python train.py --model="image classifier" --dataset="small renderings of single solids in any pose" --train_examples=395000 --image_size=24 --crop_scale_min=1 --horizontal_flip=false --translate=0.06 --color_jitter=0.1 --targets=["colour"] --num_classes=12 --arch="mlp_mixer" --norm="rmsnorm" --norm_position="pre" --hidden_act="gelu" --mlp_ratio=4 --parallel_block=false --dropout=0.1 --inner_norm=false --patch_size=[2, 2] --layers=12 --width=128 --loss="cross_entropy" --init="xavier_uniform" --residual_init="none" --optimizer="soap" --beta2=0.99 --learning_rate=0.0019 --beta1=0.95 --shampoo_beta=0.99 --eps=1e-08 --precondition_frequency=20 --max_precond_dim=1536 --one_sided=false --adamw_lr_other_params=0.0015 --max_steps=12000 --batch_size=384 --epochs=11.7 --lr_schedule="step" --warmup_steps=360 --weight_decay=0.1 --adamw_weight_decay_other_params=0.01
Rows from block 5 of a small image classifier, named by matrix and row number. Rows with one number belong to one neuron. Each number is 500 + 50 x the weight over its row's rms, rounded and kept within 0 to 999. All counts start at 0. Numbers have three digits each.
After each neuron's rows are labels from the 100 images, of 14848, where the neuron reaches its highest value: "strongest on" is what is common among them. Only what is clearly more common there than usual is listed. The data: small renderings of single solids in any pose. In brackets: how many of the 100, against the usual share in percent.
# fc1: MLP up (model.blocks.5.mlp.fc1.weight, 512x128), inputs 0-127
# fc2: MLP down (model.blocks.5.mlp.fc2.weight, 128x512, transposed), outputs 0-127

fc1.247:593511559509525501483511536480505575493574533550506491521562483506472547545534523436484549459431528549422449537490521498541481580470447465496499564599464512540582578520469470463457668523523450478562476446433624529517535611553508556502525512489362453418410512521482497447485468454501452441526493442479568527410497499569553530558417551500520429464499440506490554487563498542456596469548
fc2.247:553593424521582480468458439506454465481556525577605549565564521470515500460468557507554525541538481547604469496468500474524520483600529495531403448481444491486473559567464463482550419579525382548430576463478464415563557507483475527514511501534474547543452457531459464590510486472534522497562513453478520514604493502533426487419597475568488547541463467547415460500520538542570454641537
strongest on: pink (26 vs 8.4); grey (26 vs 8.5)

fc1.43:500505485489423494531347488595506545594458538510537575504428499620490490571516548514453593530466417517501567575468485549552441463494388508635476553518479487538482491497504484593531541474440564525553510398426498428445544455535421551473567463515510485580536540551466500568513546592522534595455501509574501515577467496487498451545510564529528529453553503470541461539496431524496458464513
fc2.43:450484561429530562556524598426457439446487459561444468487514494447538539560470548465602485518372461515477531511444498385478496506480560599448425522466561567450486500541459511435412410554525466469522525482498430455627478539390499528543403544478447565455495514469505539533557418506471485454561486542517560479479483489536584502432469518475514413481416506533589538515515469461468564456510
strongest on: white (43 vs 8.3)

fc1.135:505481501612547485560450442506401486513554555562484551495457502561486469583460470502425542584477516497511458662526522521530431519552498470536408455537499503496530450429497483528580500518470484524499457508482453545451392422535479491461451561419515437548532563546525498534503456612473529596499526505444546574451413513539516493544617456452431544582561592428501470482448545556518516554515
fc2.135:484520457396462525478438557394542519553504470431463517520481462393549503446556527438550552421585503506477511440481430547446452487586490554519500557483507446519449503622531542407480483475513492423532437427477507558496463408497476481534486459585473557525476441516447452588554541463551534465449506459493468458565513549502521537455396474454559441458477471573459555602396573418543496463460
strongest on: teal (51 vs 8.2); green (25 vs 8.3)

fc1.311:528513429490459511523447479568551519445418416530430548506492513540673480491524400559523554525535456415472575471550564486529418477534544473481397507527444639521541557569467444458500442422577480559545574535501519554517488513472510461509504551489430518402434504551462568534561538474553507532486482495450450471497470449571475489543450549483465530454450450527465592444507446532410515568509
fc2.311:519433507417468448447486452461509450534509515522473400431465519562505498494366475534528459441425522532594500505469523530482410553529483477413434399534508464388531370527455510472546515476508611415448589476476450521539411507519477559539562513474473455445496428505521528464423451504453468468558506432527481496491499551494449502482491460534579446513480554509431405450438447414495521391493
strongest on: grey (43 vs 8.5)

fc1.333:533417504392444441634535495469529489461498538657530579474497472460510519557499477592499525447488587458652515444456456455530580455537511451523510604566477510515494509600433470464464527560569519501546477520550500505522513457582529440484546444495484425508454502479441486545494589461498508401477577520443553551485457500436498518501522431502491453470461480506481514422535585537472491546593
fc2.333:538555536554482584364490584499528507564500504533397557530485468552454467517468504602571462515572433540535512550506416514617572523537577527475423475415490430461459494461493479493497569579516409506432541478529484478541422536452547437550521546444464487469452494579497467456534487568579487532517426404487465463511545468501503561566508502602540506559534592538545469479482457505473617494535
strongest on: black (40 vs 8.6)

fc1.211:515482514481554559534452529441528514559493529424433492396466452500411459577554523468441514560521478485477516600462498508535467493452500634426422501490521529592456504495552526484563464557426530446522378431542427453478592546577492484391490485491487486425481541396555589525549537428468465502531556519594455478448460469487511422595514466490454467498501500494520552530562416528570478531550
fc2.211:590527518457603643501531492461477538487518513563492473505458502488541421526436533483474413484455536539500487479535407539542549477473499521559506549516476500421573516441479515488538480459520575496543561520522491457531507537456457516489515467426388562608429401542480518462447462439542509436512464444516593578556520544491465593402575638482430532445459529522519444445471520508468495603433
strongest on: grey (30 vs 8.5); white (26 vs 8.3)

fc1.458:500497587538496451485550452543586526485460504505529506444583469449449504460548537486435469435490518562407524502460477588521462394561466514538556536606474592454535449562418464490551439639457426458534458505484407505466496497435497560472503507383483480518467498516527513502482503486507472475443605500446494416487583490598614514449531533565451488427523472568451579566498553533471546485460
fc2.458:493544495449633404578423422462540459559441566450466500444495483394492544509501481516477493517444478499484489562516476472491446591459511530587515395421447503499565536556535492516477482502515384589496524501471585583496647548504408465482533485552498535474472458521518509509527439506495609559533577533550496428509404481550499491536538445478547492513497456406508469597544530482574469543484
strongest on: pink (27 vs 8.4)

fc1.478:495499523494483535461493590575492523563525431507489429521556513549561413466498488445513524461463581483503498461476440488474553512524542462475474443565479489468545582472513444504484484523571373608509503469497534640456567528452559558494480501497536534538502498477501562534502610478493439587467572474356478487487508455542373516520526480444350547472446431488407578492448479541446561497503
fc2.478:449397530501512500465462485473557404480432521555538482455537521486435524531468474547553468504490446577467558545473532445519523493481417461544457442505472468481562467406513562543427446458458534472495553437554439431483505454633499469490556497500467441533512612535540543480486452511481592457524549543485446462532415492499593489419553564604581517436516535456494375487449427493445584465600
strongest on: teal (40 vs 8.2); pink (33 vs 8.4)

fc1.187:505645530521470425544482556502539447539501515564402484509448485535482521397516453508481562490480506449488507561522544438488530512488525558453462451494388502431552518589586506573512503545477505473478513488550490488517455540533468591494455531584486408578499547513497504537478533595469446531468584587545467557469437451514411552565537580568462502429448471412592459464570521430618451511498
fc2.187:550537423489506551380458530554535548511417493553556482493576539525501499589549521490511375535473418616548546441464452556485504463390541460510508532509481507553452510484519490503435504550395584421466519436496488398454480508497469409564503583483566441391461501443524582471482596469499390454545512440545457539496450523539488506508505464491419537557554501573446497527534519475532504556479
strongest on: teal (63 vs 8.2)

fc1.67:427387611521478538465515581499405428517514475534506416548466567570530526529524492513486480487549521464533526490611572472493523445475549537474465549477486474516487539516604477467511457448466462568547539450520525561370551484543416609491588557476496574457540503399515514462475556514542491453516460508477462557510497507457546605454469366580430405521515469497554493593459474504461502521475
fc2.67:542507466556442423532536475556501497507418423498527496508495452531474429521494576427532538505541452518575504497427580525490484510532401500495486380368515533489411491515435451559421496435551481462485393533461498471532485516472555490555479480519506452518490569580499586490488324544501591561404438532493496520464560436507424400478496513468439539459506527496554478445447444540428516477468
strongest on: teal (34 vs 8.2)

fc1.12:596518428524540464447473552538522481446540555546491481502370434556537582421569487528601500539489448456592451405430465547469545516505448504450536529510537593525450511538588475473456467525496561507530523510541594478412477496536525495489452498619512491471494480432400569578482524439510463552418473433556424496493516519527429471391541468558451530470510456492473563514466506545394542538452
fc2.12:450532483496490489507469484532506425427481459559488477457560597526460616534501515517510397519534462436429435372503618442578416482503501542545544556570461400490447470526516526556499539544522515501612452422510480603535461517487503516464511533509498593537508499486609489507542598538455433488544454501579547453468537506480595569609514426455521489486551505497463448553526456489561449512542
strongest on: black (27 vs 8.6); teal (25 vs 8.2)

fc1.86:574580542547538504571478455621490516498552541587468572595588455546501574487574440595486459530455517535505457538501434379482487473473593462530420470579486501487454499485496469421434576526395481475527484547503578507489410535534512479439467547440509508549513532523441471491503538482433425536501563496574562507533621483497411519506542448447516512454539565473486454471528556494463544413433
fc2.86:469541408552473466484502530397448474522483422405577516539498591520608553495554522513500523540456479446476501445535508573492423512390495544459452404464434482517537519473574572432411507573517497454536499522531520509545469460499520500548554558551518444451586484558447515430556471549474477580492473595556533581467416559573509591522491454503474442418528441571458440478539569556541464460537
strongest on: black (39 vs 8.6); purple (31 vs 8)

fc1.358:499512503595523466488432466486491467479577568490519492541463544423476475422416485518550532490528448491421634559492459485422529535573561528529435477460496480412443475544551490435519471460411481416536511538467585432512493496493603590591421508552559548507477473531580474572468430499566504514432443469526526447607544480518556523561499499485447406504536434504532478425531553438383511501480
fc2.358:559469553527465477500599566544532560468431568471471506417564464501607578522488484496520526523567459430543390417540516486560484427517475479493524467462494533496455559444389567482561470518563469552507575479469447497534500496487448578515594536475523493531551538558469538479554542565439448489557509472533382521527605540463468498421549531616541507542447545495562456556477450501606474543587
strongest on: pink (52 vs 8.4)

fc1.313:501460415547464525484470586457502488504491473485467522535574508505469433421645470486453527462458572570529472412474441510451537572511472461476502568545441511556583469491521563519474563480479592455460497450479523464548544540468541487557496557484482549390410478589501528447530482554527481415491483420457520564468428482498437552519485431600552595432553570512459565465503421478434577487602
fc2.313:513521579506479395455488614537479446523410475535509472426501475556500530441411440446418461536467443426417479533510535511435444520576517532496500458520546493552492513499456493426421443526494557551632494546537494493519529577412455585530537497581536446532515483522484406565504504525447614515520501512425534433510516548568506443473533605481556576463576534560481398498558511458519554525527
strongest on: pink (39 vs 8.4)

fc1.261:532567438585571534518509463586535578506379440499504512469546470525506462522561509554448541503453455543528520420495410526530551572512518481438503557541526503376558519518575468491511499541469438526524441489458440397525565367480523470505518566447476505564514357597495504529512486511560503474465587529536432542409509455444468438580497430413465554489541453449472565469466533475480500523459
fc2.261:470488510643451500454496523501505443406520416527519531488559513565444550426499567496607486448478487461430471554451624541441539467498460555561514494445427480589433480469438525502510524403423526585456522542554515470555458492517434486498500547531598516508570610458505461478483507483437530473528455501515477454614412521552460552533540507523399520537495507540464525540471487438462592410552
strongest on: pink (98 vs 8.4)

fc1.379:383529484566508406506568538422463428458495511552426536494482492502532440395452585493500534488529584571495496591603377439421476523500477534401540539536513517583484424552484519435478487513569564465445452481509419544526543522545509493461474545606461559534420538509506461515571486515533466483488536474559454472531534545463438527545443470484448512522489453501546526425509413575565510463614
fc2.379:540451476603605526476476573480416532426598461483435447468528510555529503498451487459456433466431403535479438500472401499495482528557586533514486550397527532558531491550581424489512524420560429504532577529449560518408410462426506526553497423489585481600563452463501528470545471495463524511516490473493541504417579466552539522508549571398507549549570487441511498475508548466484564543494
strongest on: black (29 vs 8.6)

fc1.266:549478404502506554485502589435485465357446452637506465508616550565511428573527547623547499490546505505552486555418469542510505441562558528476483531484570512466424433440470476490503480556448428403523514493483479471542461600467529479477475480463515550537491498515437513507498484488408494491406590437399494491499467479532496462498610512504556457534476496470538440430476533490402486430513
fc2.266:504507487487560561489490530443487572497513493471381493507434517538571504441547456497459591536474487545492464448564434484426520612532549466547443465596456561551501500470571519505355513528426447513533630541523445485506423547514473527629533544550519531479450506505478482484439625519595463454583512547540496426522433478539593491512436469579491447435513472502562455536512463480525550495486
strongest on: black (37 vs 8.6)

fc1.498:447441421396515529568460455543386507453476501498442504536494508581489415510469443574416553483427485578543518526474443465559442520492492506557470537529617528532551534507531439465447486589497619526488540501443477469407501474555424481525543514518422527432439477556508467455563489478477607506490598484464397496476518474486472502470566455511455467455452615457546566467473509571570438440514
fc2.498:495501501530570518468494496587463539504582501530424533517551444468477609608514512416557423555501565487508518454559564490461548390476457490599531475454462496500414506502544582515607391436414415454503437459476475552538522504478436550452481484460529505495494498471509551551461568430496465480521547442388471536525516489452574496532381485520412468473465433537504509502367486520505543439501
strongest on: pink (71 vs 8.4)

fc1.0:416396503459489531452508519445440457570495463461455523599467490548450576543522546498451452600603560547457439597523461504453413457515455452424491448479433465476543517529529519482530474411520496524542475497528493457469505494455480548540469610464540450496462498607445474462478488526511591490441408428422516467534474565481494477430594542499508529576407493527512519453521463570490586429615
fc2.0:577531449472470478513530497544482485492444448504547671432499529428469384507550453561451500550395533351434486458485451486429514628507570462486500526469539483536527475527420408480534490564533489503540446474568529523508489496501462490478427492580449519471544391458504480549575567458491407498453488465537468463446494429559527514477499474452471446401577501506504458493491594553504482527446
strongest on: teal (71 vs 8.2)

fc1.301:546542501512456526501500481601495547473512442560399494575513510567502502477497498561477504479539491397388484431560515484495562531505425549450577539502449407599530466498497540494514437524437526504540498538509596548461469577522412488545489633544537412441583478411375509516500456440499598507461521502484535496530587446471512529561602516518467504561552521589525406514472529509527545456477
fc2.301:443527553590556459359465546571462471485483509433483525464590481525561513502492514533555543567524469545438474535464596447582523493550610575492399518470549536378494509457518456578537543518598550461429432509410443482554514527466497469476473491529415589538548479571501489550465469506507480393541421512537551610457470528525522471531407486454483500555477542470510499551486549447549532519481
strongest on: grey (47 vs 8.5)

fc1.359:483437424462567551475448545425557477452446557480458484546554553483534482511506422497495487410456454497559485479434434497510420508397474435537451471411517487407410496400532501493399482547559511465465470465516499493519582472438554620521514480421486484477463528477497537549600502519520471416524501528533407485554464461459497560425594496588573409515518540507530528598430579444542519489521
fc2.359:495553644519578574478531464627500468503526451475563618536500491523517495469480522525523532532474423526457489485525506512478568407484458546459421439559499504504556566538459509528550514481448425538504558524492493426439485517512449554511510560522500494595552508633453536458451475403494568586502552420472499482508549507524622518476560460598382535541485529480543484397470561488478492517567
strongest on: grey (39 vs 8.5); white (28 vs 8.3)